A small image captioner, trained from scratch: decoder layers 8, decoder activation swiglu.
Rows from block 4 of the text decoder, named by matrix and row number. Rows with one number belong to one neuron. Each number is 128 + 32 x the weight over its row's rms, rounded and kept within 0 to 255. All counts start at 0. Numbers have three digits each. After the name is the row's rms in percent of the matrix's.
# gate: MLP gate (decoder.blocks.4.mlp.gate.weight, 512x192), inputs 144-191
# fc1: MLP up (decoder.blocks.4.mlp.fc1.weight, 512x192), inputs 144-191
# fc2: MLP down (decoder.blocks.4.mlp.fc2.weight, 192x512, transposed), outputs 144-191
gate.249 075:115173066142127111111141133138148172134074156110163100113092105137117115147063160152065152078100151077124115146113138144147127126094168169149087
fc1.249 083:142122099122176158107111089069127129098148203096144127114151144136112118129123130133163138071113130111163135101214121133095158144147127126126127
fc2.249 080:175074134183136143106085128103171101149145148125144141110097048117126130152122104186158167142143153132121129088124134093116165098128136176160151
gate.250 096:140125127099138076111098161187099116068175184100154136123196131116110099137144113124118147186111141099084162186126183167197105125116149140142134
fc1.250 091:120117118078078112178163126106086124178175087146129084144157168074092104083150141152157130079120195143120138098168069099098146121145113119069036
fc2.250 093:144104146179121185139114156094104132134124130094139131152216145132055149104099090129166141071135114115112128142133150127140107091139143255120036
gate.251 112:127096154118086140150156110145075158100139136122085224037127111124118118159181107134145120169077183093107114158132182186173194153156146130129100
fc1.251 106:168094205127111147186128197119149162147173175195138137104152122108120176142134162073116117129141192133100136167117090091115146148133174180137088
fc2.251 110:126144118184131150141125147147130094102098138111115162122197132163141129129176137255122108091098145136124146144137134131100128237101114255146153
gate.252 087:127089179126137075188197154142159164106123159138083083130073095147117165210071146123083156108132111107118102180131139163132118097110129133157119
fc1.252 083:193198077083116120116172119131177118137111133122147151161118102139185098135134112133080122137117082132114138153101071156117115101169157166102068
fc2.252 083:142123103100120129156122101083149126105105146183148130140113123156126178118098123143167180191125145144135135159098131110111117187136131108073128
gate.253 124:151088179159158150096109155156115099155145083119131087130111073130129139191143127083157194137130095079120123090153083110135112166118158157122138
fc1.253 130:073076144139155119113076127129083151114166104130139135140156073192133144186164144106100125203131136132122123086159080078090137149126120177138091
fc2.253 131:148170134099122160111109124129160120141137130151130122129025103077130078125141164122151097101095116149144113126138109139066108182176094011088122
gate.254 097:141173138123113103084130109077091110148144111027171134102136108108132117167090193131095112179043137110144097107154113151185136098163099131152147
fc1.254 095:134131115090125173178108081117093157125166113113084110124122185154139150118080186145101088191216170133137143149076134169094189075118148111104161
fc2.254 094:123166120199091180122126135109168122126124091172137104117104182130185133112147134142134177104109132135156108146133145126138152084142157195098119
gate.255 083:191113093202175138137172170094098152133159138088132096174104109143120069106080142151128092090098072082100115196114183167098152156156138137074127
fc1.255 086:186165110157110120167161153113127143096171192117109138156097157106100062142095175113144099121072145154100128175093148064146080119141162070067154
fc2.255 085:152098130103119000079096165130112135139127120104133116135164079131124083152146133173144144137141108153107136110126150142134127233146145203066145
gate.256 103:120116101144111097057141160145164106103090128142110126059115135077177099202105130106100156137079115121127144159126108092176146134053144074167168
fc1.256 100:120006073159102159104174091079144125083140099115114097158103110144176207143141124138129123143095154082104152136085088113144124088079189118106163
fc2.256 108:074133114096176051143139098144147115131129149160056133133114076127130126106153084219129150124103159127118130145138174153142139160112170010050163
gate.257 102:146119120143106103168158145147158065132157157067137167138119141126090135091137149074109152157149179091071160153127135148150160092084165092149157
fc1.257 103:126108146131132146121131091115121172126147143143133123120055122126094159111131172129129145142140137079168140127058131124147164123084131070108150
fc2.257 108:148154106142158119117168141105158158173130144142103207085224133116128115153126084142140183139114129081133121127123119068099123064123161241159097
gate.258 119:159110163162087130147143184180076160131154122111139130120149133155148165155139113065136127171106140096119118160178167113143092099147158101129077
fc1.258 115:104130073129083159107147104091159183073169166134170152062097225173126167132105150091134092122072125111106112142123147143162133118151147094132113
fc2.258 116:127135139163128066124145136139146140094131103141120088151156043106141122105134124125119176067145103153121138144111113112160109255155133197098097
gate.259 083:070125128255162105129156090057175128118132079180110104105101140136089084096107099080129169110046128130091163131151144114129091129129116121132134
fc1.259 082:095179143159116132156135115147121164150171105150084116138071131160129098139050128173087158043120183139121126127124141086095167180093136119147115
fc2.259 076:126145122000119090088141129105124168145112144143167168134139156126108130138162054161151156201121143106136143146100128068187102094092174161109157
gate.260 085:110073085112124112185087091118158093155181124161106141052128078097152153123115129130153119184113099132097157123184062137165145181160131109074092
fc1.260 075:080143107129165131135183113124114096128154089178178147155111112128099111155125169191209049159126161121124140141078142100101178131128131180188116
fc2.260 093:170101151089169151090121162119126103186141136116120068114113092090099153132176122117105137090169129100099148197129132166136130193128097102035189
gate.261 113:107148115140166124152055069155133099152164162139154152146133139105167105134144162204149112154157081159167131094142091132109142110136163156119099
fc1.261 110:119147070139139120141106133093151108170156133136130075125122202086122141158154189119167122091176150121116110158113159087083155114145119173161123
fc2.261 114:114112092045124114134150144090119115086108178144105116117012055155126185156155085117123172130156132141158089191115133187176135193150128102102101
gate.262 110:121112149164157157065104155150119095107158047130150159077161084054132134172124184159101134121104095136178135092118101141112185088190192184090168
fc1.262 104:130103109143104121107162120110155150165081164176160127184087125166087122090088131126132141110090182121158104127114100126149160087129091093127108
fc2.262 090:112127123255136190112132145114084131131123093136161127123101174092116068135152166111152154118130090144095110123108145103057075165166140087157098
gate.263 088:121126129171162077133124098136131068155148111173201089155071127111084120103131179094140083127149127129084088071099057091127035143157169130127149
fc1.263 090:190108148116154160189080150135134159087106160140127106119158112137164091159112132155138167146224139168119158115088178163100126174110133127100110
fc2.263 090:130150119197079181177113111142158115138126109154143088132189097119176113101157135141055216129169084157097117150108127158165116169130084111071144
gate.264 104:111173125191155051158167068187143112085168156112172139178126096086127083157149195120115208171133127127141057092083141130117130137169099139124122
fc1.264 098:052124163142143130147076122145137074088156162138171105160091151089144167196147145173169139061124120142191157099135105133174135127085121135171123
fc2.264 112:114129096164141110136149157140121153122105114097154130090126114108134109119099151199148025123104160090142131135135109143183134101166097059134174
gate.265 075:172178185137207160140133094131085167152118072104064085198156107103096161129126147075106101158146141135113119145129163138088123173062083089086098
fc1.265 074:149104121121140066102112100101167190132162152053139149110077144126138097143180147181066165103148148114094140159129143077128199111136166093204151
fc2.265 084:149095127163129120110093150155109114175116081129138132157125161115147134074146114062137112122146128121178188106141077144151135163103121074177123
gate.266 106:128163087196156157118152134146129098155099119135099105204140140143157103104113144122101191138113113088090151161126182136180109097137115069130127
fc1.266 104:113087105182103102135140144070176097157054120116067067169151172189095110047115092047095144102057153104089145181157113175117168131153083089104091
fc2.266 098:103135146000091065147120126121122092149120155099129106150131120089159116093153177188100126153094134123134143095132156173162158154152150145112146
gate.267 116:149136132111120120120124176107115079169124161110152145168191087129094131137200096140098138105117125170119131111111129152189152130128204112112165
fc1.267 114:137078142087158176118131130053171160083143159163122219063123151134089098137102144130133084148137122102117094137134015139106187088106093075179164
fc2.267 119:110097099171123066130137123140116117114130093117150138107206068170103110098119136126148120070148101105129116140098103187185119126124118175215189
gate.268 116:136075155134105088083114118103113115138101113091136144068129099134131161179159090106093111214115162121114098090092073120163108116086087177179105
fc1.268 110:111205142073133171133116134080144095151156118157139166150131118116133132130078166137130155113123132173142158115095155183154130091152194129114156
fc2.268 118:106100095154149074127120150115115107152103158132093174128174142177114108140125103109124140198122136136131133124095109123025132164106155233130130
gate.269 112:163130104140079086151138125141105121142146096140145140110108084090097142152186124109115117187095112103149122088118086155107156184091136149140136
fc1.269 106:115067122176095098117165131129123129155170114172146102110127109085151061160151148111160127203064164130137082134168088105118179080139163180131146
fc2.269 109:146185158062114187126114115140157095138159130102132128129127113135139230155108088047102156074144135118137143146128141105164132147124120082103087
gate.270 105:126141161121115163101069104117110103103143042110143163206153128165108175128162114035124198189105156060102132161143119116109091113140143097114159
fc1.270 110:140152196097089181064125148126151109104127143074107115086181137113125138173069112151124166108090099125072159135165183132134109140087141163089099
fc2.270 120:119079118085122130138167109137132142103136107132130107142129146118132067107099143114113139173113131095147089112114131146210147106140121025183151
gate.271 088:154115079168106118129126140151101166182162116192093147103122126161111189147083112147126189164125066171126074079137125186172120108030124174108119
fc1.271 091:111114147139098120141104078143075143103104185153068171155096152157115077122161107181141113075152148121157131156092133136101131090106117162166174
fc2.271 097:115125122090123168105111104126141133099121116106116118143122093154143080104152115137133210147096134119167118124099155123116125176141137141201079
gate.272 113:102180106187129070105128146158136170208116179111154111136156086139146096099175112129145112115075132136122108147187136109126120153103106137172124
fc1.272 123:055149121080144060121101111193139083046094147094117187142178121148114080181118102119094103174201124105145079165144122145156093174094106175148125
fc2.272 119:172154115230106108114109155104128138109117116135112122114184168107115094090126107085122170170148159121144125102110117098063133119119142132175053
gate.273 085:107163162152186121106097102108099132143140144110123063121133094158063176169094135110109112186173131064100119136077090123160132131129158176121164
fc1.273 089:171183043134126073168164054114184150117141135177111117159101079171148124022152146162161153119141114091156138154109137158178118185117102054162133
fc2.273 094:111126130167142146116144118159136111172118118130111163113124167175107124126094132091126107113074140124144148110134131166117103169124118104180114
gate.274 091:188153112181169122145154137144146143201105163142105123183155125099152112078106099112123156073162086146128136128094086177130121170086147083092184
fc1.274 091:124136074110134122140179148120164081162122130145101140104153122099123145088129067144054144114112087091114141145059132111136119107137119102115125
fc2.274 088:098162139093127104130157117070129144079137116165104141076062126096108108143132124162128211113132138085132133159130148146178157241131122192123126
gate.275 078:113134110127179090128121077159130170138114165171159078141131076134119115142118145205148147149102159162097096110119124145096127107060142094117084
fc1.275 074:171129145117089115092112142095156081147141144115130150158096086099125113193049116107075039143090127076136149122110109095143125103202175212091114
fc2.275 069:098140173203145145164123075172162134135122085211091146158131160129136132132140156128156139120067160134122140096097090133074142160153128103149047
gate.276 123:138146113136136104113174089135184130110172215120119075103113131121069106120151160190143162143143089121131080137122178114162138101144136150099083
fc1.276 120:146091133121124118133135098153140135152132152169112112194110115142117208185120116090100151101124127111116124145148161134118054136119111120151123
fc2.276 120:127133140255124087124133125135122103106125164132087115111027166171103015125158141155111174161099121133116121144118136143083154092122117105179109
gate.277 108:144096086156090103161154089088149120070156176140169122141141140113124136143157093158127133100050126146097147151153230111208082122156118107123106
fc1.277 109:098171085108154146150072145106062174057103127118140128129170128146088178019100155103144143072119139135117192100128064091155136133173090119080081
fc2.277 107:142183131110127113116100157202126110109143118115100139124085141153107132118161122146157132100107115100140168120149121130114160229139113184126085
gate.278 121:150088091175147128102180151107155156097138208092122121143084102172107089139131189126113214151112137103166092136107154132187114147129107044167166
fc1.278 121:069133081139163134054137112101137130128099175086166179099084136160184105176126139115150152145124153142131085181115150090157070134099107105145107
fc2.278 129:131120100187128150167163138093148111116156124143135086123081075151114111149133126184165118139106150159138134124104115093087117155121137029098132
gate.279 093:093146179237128144137122123166199121150136165138192141124107134124113091168138121129171096164141086152147125123127096108189145143165159153157130
fc1.279 095:084169117197095110108055122122174127098151185119144114091090135091149133151099166158176128115119099151166139155080080115169180107156097138133128
fc2.279 092:141129120072112093101155153124179104133097120154119095109126128115138095128161130255122112118129125099130111121140122114134168141083156148083137
gate.280 109:115183101135090077091172149137142218182126115170146091142165105114096193081212093047144102120104102155076071130143122141129122092140089189112080
fc1.280 114:129128171116141101137132143126104101106135127050098141172102158114147133132098126206118128131072156113111184160083129061135095159127171075153132
fc2.280 117:144115132144142221155113113123110090139135115089116120131079046122134164108095116099105173174141140135072106099104149150132168166138101066042217
gate.281 089:147138183134134102131110090156183125110152112155137098180099134132101152127149141154144166097092130240120111107064066167130150119157163055156144
fc1.281 088:134155077174079133113147168154166075119116064153116133211089132097128128145122182136156127121117109106117122144142184138133121164159093088133101
fc2.281 092:097131127030108086117097160118113135184122121111117143155091118164135197138184088188140026130121122111141158158152104121130163181144161110087092
gate.282 086:123137138215094119088147080081145118135062179105176116109094165141129057187120084135103105116106135175135161156147176191106110097144064156130128
fc1.282 078:119127080105186146130088196115092170113169154184116132105122109132092147116110153134106187117178104147146130077168163087117124128126143101117106
fc2.282 077:155113163096140105135133156152099122074144126075091171126037108135061118175126123209109164150134054070092126093139101161115111173148118149118080
gate.283 078:121165135211139146155102093182142150156136106146112117071134102111113150147118117087120120167239102172126111105097074172138140162159161090115098
fc1.283 080:124102105168128143159174091162108142138122171096079120116099177136128108097136189173115122120124073123157152114159143115134101150154118077140169
fc2.283 075:157137137049114146142171144122123139099149097096129098080184134077163103165139091144070080115124078191120164097140206184163127127123128143144186
gate.284 103:124106136098079145119156129151084119120117060116111150114147150049160135113112123109114167151091128094135188085152082205156173161119115203078175
fc1.284 106:199098073119132167127154143131193186148105117138098112142124146168131103147100159162113170137098099178215117141147126113111138123184068116122078
fc2.284 086:117158138255103170120128075124138168115138160140109172117082211057119126135101124103124175068141163118130124104153117139143097077161117127123129
gate.285 082:114109113103116153120091094121075099159126140189073146068118104100147143136110159117063136177143143135099087179156146174168154123092128123106181
fc1.285 089:150106159112151116124101139149119117096124108120185156136122157141058128135202132124173209135122160113133099135150121120119132110187177155112111
fc2.285 087:113117125089116127123162193113116107173171139110158160140205052089073134092100112214166069129091120105086155120103140154141093204173116123141092
gate.286 082:110138109159124110043123135201099176171139136128166149156178124122105105155157128091151183124145086179107098130106135161150090158105160127173129
fc1.286 077:178137116123083189123120141136231095153125145185087138140139152150114101108131055170161179100115113142113153150111121096128150083118080124135152
fc2.286 073:132067106069143103084095060164135126143071145120117082132091143074096093117150164199097125140176096109091165129174117157099169092116163122123115
gate.287 121:090153087135119153188079138199126122129155120143119133105129130114129123107111148113116154062148119140129175187121157153159129158156089074088099
fc1.287 119:124128178109145102120121139160074075094092070118141147157173084111120110106118120157162160140110167110125167130186143148145143139088104164129132
fc2.287 127:141148110178116180116091144138127141145118103118135133136098160164136197127109116113097177060136123156131136096093131108117122207098170221097091
gate.288 102:084054117183139079134135166123135126080152125174094072085114092119149118145171076127149145145066159104139153091119157183162160164085127138131120
fc1.288 106:158197208096163148164056161176175113057131125047196149133214118151129092111159100172159159139180114125160102147128115131083126191171124125154147
fc2.288 106:146105132146104177123139131152137134105112113138128114110139138109151138131137110081130185129135108149089123114110115119142122064154139189122067
gate.289 106:148135090194201132131100157123157157136109079126147087187128083186122140104079186132148134133134082110135110111129117129114046133101107083130157
fc1.289 103:186126129156093144089134074112138089179120133103184107083093153121150098106080092135144121136046127157116148113158142138126111121141142129113131
fc2.289 107:124076109021132000107130130123148158116073112147152116143125108176146095114137115118141115165098128104127122146120079089142125135110123119152202
gate.290 109:148163137106159152113081130165072117195125075186100139118110161085134125130109130108137089194153082099164164115140105171151116144126150191117126
fc1.290 110:190157108152147157135164110084142122117097148069092127147091136160087113137136189111131150132095118137153159116136151127157149107139058102168096
fc2.290 099:145116122255135155123174133109132105128124147100104129125125152093137104123128177129127198108102095098151141086191111133160133150103107122150082
gate.291 116:115129178118107144100142128089085101123104105151148107113183118067151097151110095168131058123154135121136136104166090174156134071131193181137210
fc1.291 117:117084167101070101103142129107083077129116047114144112166193092088191107153112152168126079118146101122168192122169095140159192145141197180116179
fc2.291 089:119164130000150082144132122131103140117131142121109137142161110168124184118149172157115109148132122133126121147080118134133105177129113144070127
gate.292 101:123148122110147106147188152137127165180140112082088107065144164069155075092141136121125146138086135115155122112210144129153193145194078196159093
fc1.292 108:039192097153136113118106152157177087163135154142120076141189140150096142072145101152146145131084122148099119118096125182107099100120133108126143
fc2.292 112:143125099139085112129126131130139126130128160118105161138164007175142154141136111244130004209153147117161136112133136167086153113116084238138116
gate.293 083:099137153169116113124095108156098171109140107126119097132112172130135116151114068131166150112103149072151119132122215195123181116168148138153123
fc1.293 080:158100116171144132143146117137160119190070165088187083147156087142185110143132128188186100187135103104107075088158140083163133143114118067066110
fc2.293 085:093156139139096180137077123187120128093131120143073099200110169097116104139089126184100039064116121108128106154132154062082154078109158197123161
gate.294 104:204118173190183094156127123119124109137163166128138068159097111129121147158169147143104166158108114156127110182105175150151097140164150135103130
fc1.294 098:075115089159122130158149099151158140136083161101111110080067166148090080147148130173118168095114088138141063149146177112150135151116072137135126
fc2.294 092:136154120000109120131141159127130160110087125108100102100154129101106076145168110170104104083105128144160127126105144163042097161098131070140176
gate.295 082:142136150173131147136076105131146193167123143140122105123125150128170167126126148140137122101119132147120126099048093189108127130177158154119115
fc1.295 089:134081113135183135170137162111155134096137127152134066125123139133117127106101159134190134129105163163089107215109131147115050137166148076163115
fc2.295 091:116122125114158120099195094178104110048115117161144132125077152104114094145134148104126130120089132105161076109087164165110125078146110180145178
gate.296 110:126147107181136069231143106160178194071134124100135104137124166153154134096079120109169170094152088153140053124119067102110168143165157095149093
fc1.296 100:135147137112123090096132125117131136115178124142130071191126137070134156124156132056148132107216140111134145094092091112142158074125156168158118
fc2.296 103:090119115204153120087140147156108113134113145161178128129172245158135171151106102130134106155131095106110168103129161129042142091122133177103108
gate.297 098:169128048144141123128158124145137111085104089086108073171112106131059157116078138164180130137137129131116162182101117116110148143129112103116100
fc1.297 098:084117157076130073164150114136183152092102209105238126118182131188156020119110172168132139159120104169114164109125131100111162097118098142142165
fc2.297 101:133136183204125131160100144127111143109063136146122134119046144137109166160095127128167164113154106091089116129129150089080145176127153055129130
gate.298 104:158088092153072092065135139139102134111129097180151104100135076098064140140097163068124092130136146090122091125098130108107112107147097110128153
fc1.298 108:128182086120164141095135178084134138165129159153085075106152122161119114044158134144141146068090149164091131069142133196153123148191085128097083
fc2.298 110:111045130141086063101122132124146088111099110095116173147203096101106096169130119087095107209110134122139118104107120103165097196130112105226149
gate.299 102:120136147130110106106101130162124163115195113125119100131118114104090132117146149185125144099227061064126133108088127074127166153131176137122176
fc1.299 116:109110160118070172082174144152129171131195105137132150105105177110160088147140215148175136106148085131157106092088115099124138127107123168139142
fc2.299 113:084075149046118069125117127142119106130078135175129088121144079202130111128129150226124023088136130142131114120107125106099128085128136135100187
gate.300 103:127088132116172106146153088145169113140116170110140106168109107172121168094163105155145138148123105110113117101094182155145057151129077126053127
fc1.300 093:159136108145120146145120091104107085044120124173142131099137092177106112108131130119088130186113142177131145088060147153092128076120113125129120
fc2.300 089:168158134000133060152115121137171155108077115112168143174156062106093117134144044078141177120128120127145107104106107153074119108147118128100174
gate.301 101:147132134122154136104136131123144162139166140136189102150095062157136192165105144166108115155103094170126114085131129171091093091137091108073147
fc1.301 095:132150114094120157094102106146173104113084098142092098150138132107128148102123126159125085136102105146115187116178139141133107094141080149075169
fc2.301 090:161160134000123072133120155157115150116086097115105107125183077161136099125106144254130127198138102102107113109070090128059166196099128110123109
gate.302 081:118163163104145076106140138175060157162133184093103157113104124029100145084190116195170154151112137093127137128134121102139160152121127106129096
fc1.302 086:139146148107145146138125105090156131153129194088109175148079076132156130165138062110123121179103108103112192126082107088102113091172132142108137
fc2.302 089:132107143190156090116167110139112139106111110116069042110076149128129119155102187106138155145110138103109132118132110184135141167123113136106137
gate.303 084:134137088141083129114051132172144141121144067126104105124094108106133146167125170052058108121105134139083133123138173118178160201097081141103128
fc1.303 083:106178151081119113174159107120150083139131172128066123081137075131141137119118108147132108166182116122099133140119166087133156135126133156096164
fc2.303 088:127113157196138159141138139150095149169147126173117073122055217136114113167134125058158120160194150139102168123191193083167130047122148049171190
gate.304 100:112128109179146131149095217125120161154153156172116093111130148108127154105196131146171122079140102156141164123150113179202101171095202078095148
fc1.304 103:162106105130142078101151097124195184120085153095100089167122131189076128140159102121112119122086173137121133127141099085093111100137060144117100
fc2.304 093:090124126000107118137121130128129134122105122126087132157141108094103153121102110225107076166121153146136111160146102117043126115200165167070151
gate.305 100:063074074188109139105099109098111119170146166154121117090088099098176109176142138160181092128113162144135105176111159140098143139100133155142093
fc1.305 103:128108169064093130091192097133067162095129095117183237126124107090163091191102123198167129133095109121160110119184165135152152164114097140120162
fc2.305 088:107140153255128104164125131123130146180164113118119124108138102127107155157074116055120178168159125111129114125136146123107131153129133125224088
gate.306 086:152107067154105135106054119139158134169093150089080096114108145171111132165109091138121090118123114112091150118118147121122133144164114112173097
fc1.306 084:068145119060149181084076096106129090126104167037074128117128179106124084168145106198081103206170125133129117152136168129129162115159086101114144
fc2.306 079:155128099204185139085087144128165085118154153093120065157004144126154101159128167225111145143122129125129138135102148067093108090099098143107170
gate.307 108:145132109182115126116114149142139110188120090121129140083116136141101066132114187140108178149136073136163100155179111095142139131172167187143115
fc1.307 110:103138126055120133123118080115040139094138173120137130162116124115159175123120120174131135091076158102126150072104152156126130107141107141125120
fc2.307 104:112149153222169139114114135096129140101124114125136089087050108084112108115132092214138136068093150174133129157138133144055129219163111133111112
gate.308 110:172110113126104086190156167178139185139169161140181102077180085136116116062115165117142205103093137144112088188096186121183143151130183116109153
fc1.308 110:082146138160114117116145146084079126075123040154139135139157130119163114130159098151178092094177124111153158112142076108078149102127091158123089
fc2.308 121:101137158124140150140115124101117109131095117103144158130222102192120207104109150159169221174145106099098178118152123098096143167095122164089065
gate.309 099:097148157158090071057180138105127139144169158158161124116118101123112176126131133069121082163121158149161109163104139128121118109111119135148125
fc1.309 103:133093180125096135140114120161132117134134181140113066155095123099036132073133176105210154142131208144107143144125153103199128203121102155127087
fc2.309 105:195144134105088160099089104147109124176117144117108169107157165105084075114162155037121153124148130105137130162135102133113143225157155176182109
gate.310 089:167117074247117171107111117185131107112092117120094050141122124172096119091155076074157156090103164113071150158153124157107158163127132098127127
fc1.310 080:186138146193092136190118125083138154111152116086089094140185134139114093109124108108145119093120101154127126170190103174161103188111145154074118
fc2.310 077:155154133028108144109060126096143147109143120157171105176152116131175183104108115151083145126103132122145108141123091102102126088140156080178149
gate.311 080:182103106227114116105126118142071115153132171118098115135124119090129151123140176123140160141109120159110071189141133083174071142153094137100123
fc1.311 073:175162123128142111136161072156173154132143146089080118154151186130081174142100085139164163171122127136227120117115151103192095164197121133081132
fc2.311 068:128113129069135098161110130120138145116047115148156147119141126170103109141131124195125068071097115144081146157144185170119161179146133122134120
gate.312 105:089111092172166111128143141111151131140200144160118144095161128127103122122135220151167144197144139150152132113085118140119089142111130095075178
fc1.312 105:124148086159110121136073077161156154081104137153084102127089145146144106080156126075096097115111233132176094125074182126119106193123098126143054
fc2.312 087:149152136000113076130179139127126116127119121132132129165087092068138097146165126075111164130136174149099081168094135125155153102169129124122167
gate.313 100:188103152137156120052127155086114138130101105106137126104128119129096152118143149092149102154118137110077090152129110080154124114113104110135133
fc1.313 107:148176083120153157135162106099118119106115128155100159105133136133108073091099114187108163051127131162099111151144145190094107102187167167124144
fc2.313 104:145106135147126063146136113105093151128086117170125132121154154120132111140141120050137130130118159126148100128123154138039122121075155248135133
gate.314 109:132148099116144067078153176138118136137133142143074112121114143177156155136105142162108080107183083134110090162132125094142045126081127172160102
fc1.314 108:110087099153152155089112128054133088118064126114161119147198124151147095118139096151155107134076178173101108068165108140104166093094105114102122
fc2.314 114:101099177156126141116164137156122104157124167160075145129128048102076129118103148099098225171107111115108112107136131119189144198133121087095114
gate.315 097:171134145223151123106198146171103102166157112146101053129147049096128092136086179096134115136109079140094148135145170176137127114084170135141141
fc1.315 091:134176102198114085127165097125145134113127151078112072166091118182130175108134148094131160169085152159083130131112120153123142122126079144113127
fc2.315 084:127119134000137103120136154091119118142108120146104143122099145130080136164161149174121099114150159160138131104137138144087115145092123162194113
gate.316 095:083119104114088167144154158145149123102124133105127064061100137169144103161082089178191133132096182085111139129116062123162099116097078153056146
fc1.316 098:151106085181117139138115156065158164128124093127104136156096132102102119172099181126127103130122156140154130147099123136099144090142124098097105
fc2.316 105:132114123110103073132132126150108128105133143136111106147185000134137120114114123255151160142123149133108124110105127145123118249133152255167149
gate.317 105:139099150172133115215127132141146098149123109145091118140100068150078145161082099138123105145099164202125155075082125121143105096135115111101134
fc1.317 105:168107063160134117134145124118129127149070089116136103109118127113128170119086088092125125127113191143127123084099094166108144171107083103097129
fc2.317 106:126110105096100094168183128168110110077132154132152133155192100194126131064146133158147144188120130112150162166082146147069094157095117156122115
gate.318 093:137137119187147147079085134134107110116105102153111071176134150164094211074083187104129091131141199137130128150114041140116095116122093131125155
fc1.318 087:125148091108134184136056131134102128144116066106142093151053157151158166115077154092101109130169141114106080106157113167122128120157118153171164
fc2.318 089:143153143231161167115129104093155141139134141123132136135106120130112117115110132113124042120129158095181112111135165094169144088123141255046122
gate.319 102:137122054182100164133129138149122191148086190139114120116161123180144132102125119081127159088115139124096079145163098159150110163087039166043114
fc1.319 092:107130087107168130102072142126095158153130110107127187129071200158112167123163085116079179120109139104070139142095101062163058119120188116125172
fc2.319 102:175073143172107131176149155133141069131143142148125164116091065122151124152123160090112139130155144155156059153066153147171131185138161107106124
gate.320 107:123140087120106114081150110116133116136177137197033113138098154119121121096093183128062170137083054110128133168142146130175091157106112109118139
fc1.320 086:146137096090109141144119125108135125101089057151113123111147125077116092148092130072152151148091155105084130104115142159175162151100117172150124
fc2.320 084:125119110255137131136129063113122160158137162164099148101085086127100156122131179115137173158104117119126125112133148164123144147069105130039081
gate.321 092:155097115175134102168088146087160186117165109117202126130101131168103200144159139096147175138015141104147161066173150133150131129119099154137132
fc1.321 090:104117165094164170122108130145110126105121087123166132135170090124179131138104153161157142152155188171136130109119077178077128141147131137127155
fc2.321 084:103107141255101146136103132090140145141187135121158150153207141134105116117114133175129118099110120094096126086162147107167132122153108097077105
gate.322 103:079189182169153119104137178097134135149149105159123171099161140122145160147104161122130140183152054115091193144144103199137134169148182125048101
fc1.322 103:143174186133131131112113108142090200145153115089118098116129144118167123110124121115139129145134096110102148113184135127132143167109128141095098
fc2.322 108:155129153149085148115100152121140127130141119112113124142132166100161083102133117129141255158120149132156139123148118143151150112132111102096111
gate.323 080:129170132173114102149163074145142149142150139118134119103095078101102040114107158146201147094113081117162097108143111116199126119143150124125103
fc1.323 094:160093139071136115087147135123105086130162127159080074067176150043105109163154176131116024152160135093185142147126106189142117059141162182177162
fc2.323 080:139079139250151102081097138128159084088126118163199126116119086148108155101156112052139134081142170151157117126113137156120126077108189132143173
gate.324 106:169088156205118132178133152141106141135153131175130080106152068098101179121151167114144192172128120164160143143076124180133111131100114084097106
fc1.324 094:151086174090125145102157155088121105113098098133150160105172101162138136149125120100129062133125151110116121149153119145130060076150154105080145
fc2.324 093:118148118255138116084153149128107129144122124137125110148134079140097099080117118087094144142093122132188096112127162155110129134101106150124129
gate.325 102:110134124107077138204159114109115087120144111093231098114166087049133094132137111127152094136082103149112171144163126167187126190182116149105149
fc1.325 103:124127063110143175123080101118176088139168163125115114137053186173106112150121114176154118148151130157121101150160141110081123125083031099149102
fc2.325 089:146122080255132145149148089124103141096101119128133177171096121083118144153130174138097056103118120129146113128152151082127184150147150120138089
gate.326 100:151166158098149136117161111127192116123112138093146117144102090119057121120112150119128168149043149163125109130111106136185132138108140168068102
fc1.326 094:074148118128178115151154116159110157091141137108156109119119130117113109124197143122152110099167152118122125113109124046132101164192096130172149
fc2.326 104:126115158079141098120135159092144129143071113157141127142166183200126116138134132116141081176143170142077159162137132115152140131099153191002163
gate.327 096:130129140142124198138180126100160133142089151166094108102074173124143107147122150125120115145084146141168152098118165164160174109138095175071111
fc1.327 092:136110086104158128156114143109159126136098206136141104140116086198119156127071103190093106137095148161157140092096154096174129090083131138085161
fc2.327 083:127116197000138156155170108108141086128135134162125137145155164220129143122128143126104116132152136132133151124144167126147120119164164100200165
gate.328 111:171162139195167092165105120141113143100148097155106104132165108140127164102146136075109123166152125116121177134108132145151098090133107073114159
fc1.328 107:110137144043127167125087120137117129079135021125166078151121148116130142160203131093117085112160107073126139191158139099088108094079177139146171
fc2.328 093:112139113255119148143119089131138083140155140112103166111141117164115154128148090114108142151101133147128126084136128123088064179181107172050085
gate.329 098:147137091172151090153067152189068125152139112150074136093144111157099086170115070128080071077146086074047130234128148114145182185141147178098137
fc1.329 093:127123091133187146107199127139171112114112111114101129172126099173163146146158122073161192142111165155102132099148176162137147133137168140088119
fc2.329 088:156134131060111202151163136158109119128157121128149102154112112145169199140115135159086090150100131100130162095113091181067121072053119154060175
gate.330 097:116127112196167167120130093123134146088180203149121084119133138114174138070166159103102150166109131154099116195108170151153090127079157091084136
fc1.330 102:175101086044103117152109159131070142122119077162168152166130129027155110177125104098171085114106113098147124094133103134121101104109196108143171
fc2.330 089:108179167255147143120085102128115148098164144139148176151127087163143136103119106113141152163151161138152109174123095087102110135128112155098113
gate.331 117:099142195136116159149142165168082184150168083135135189099146058101120136119114111110126171112117113120115145204153131126214156127127126152119098
fc1.331 111:207129110106094060105122054196080192044114143118143194116120116105124114133120111084117118218146134114146101154177161140153109102091072199169130
fc2.331 123:097159121093129066159134126144137121083111091109151087156178105160118130151144095040140190195140131111169102165146149150127135144139123163186066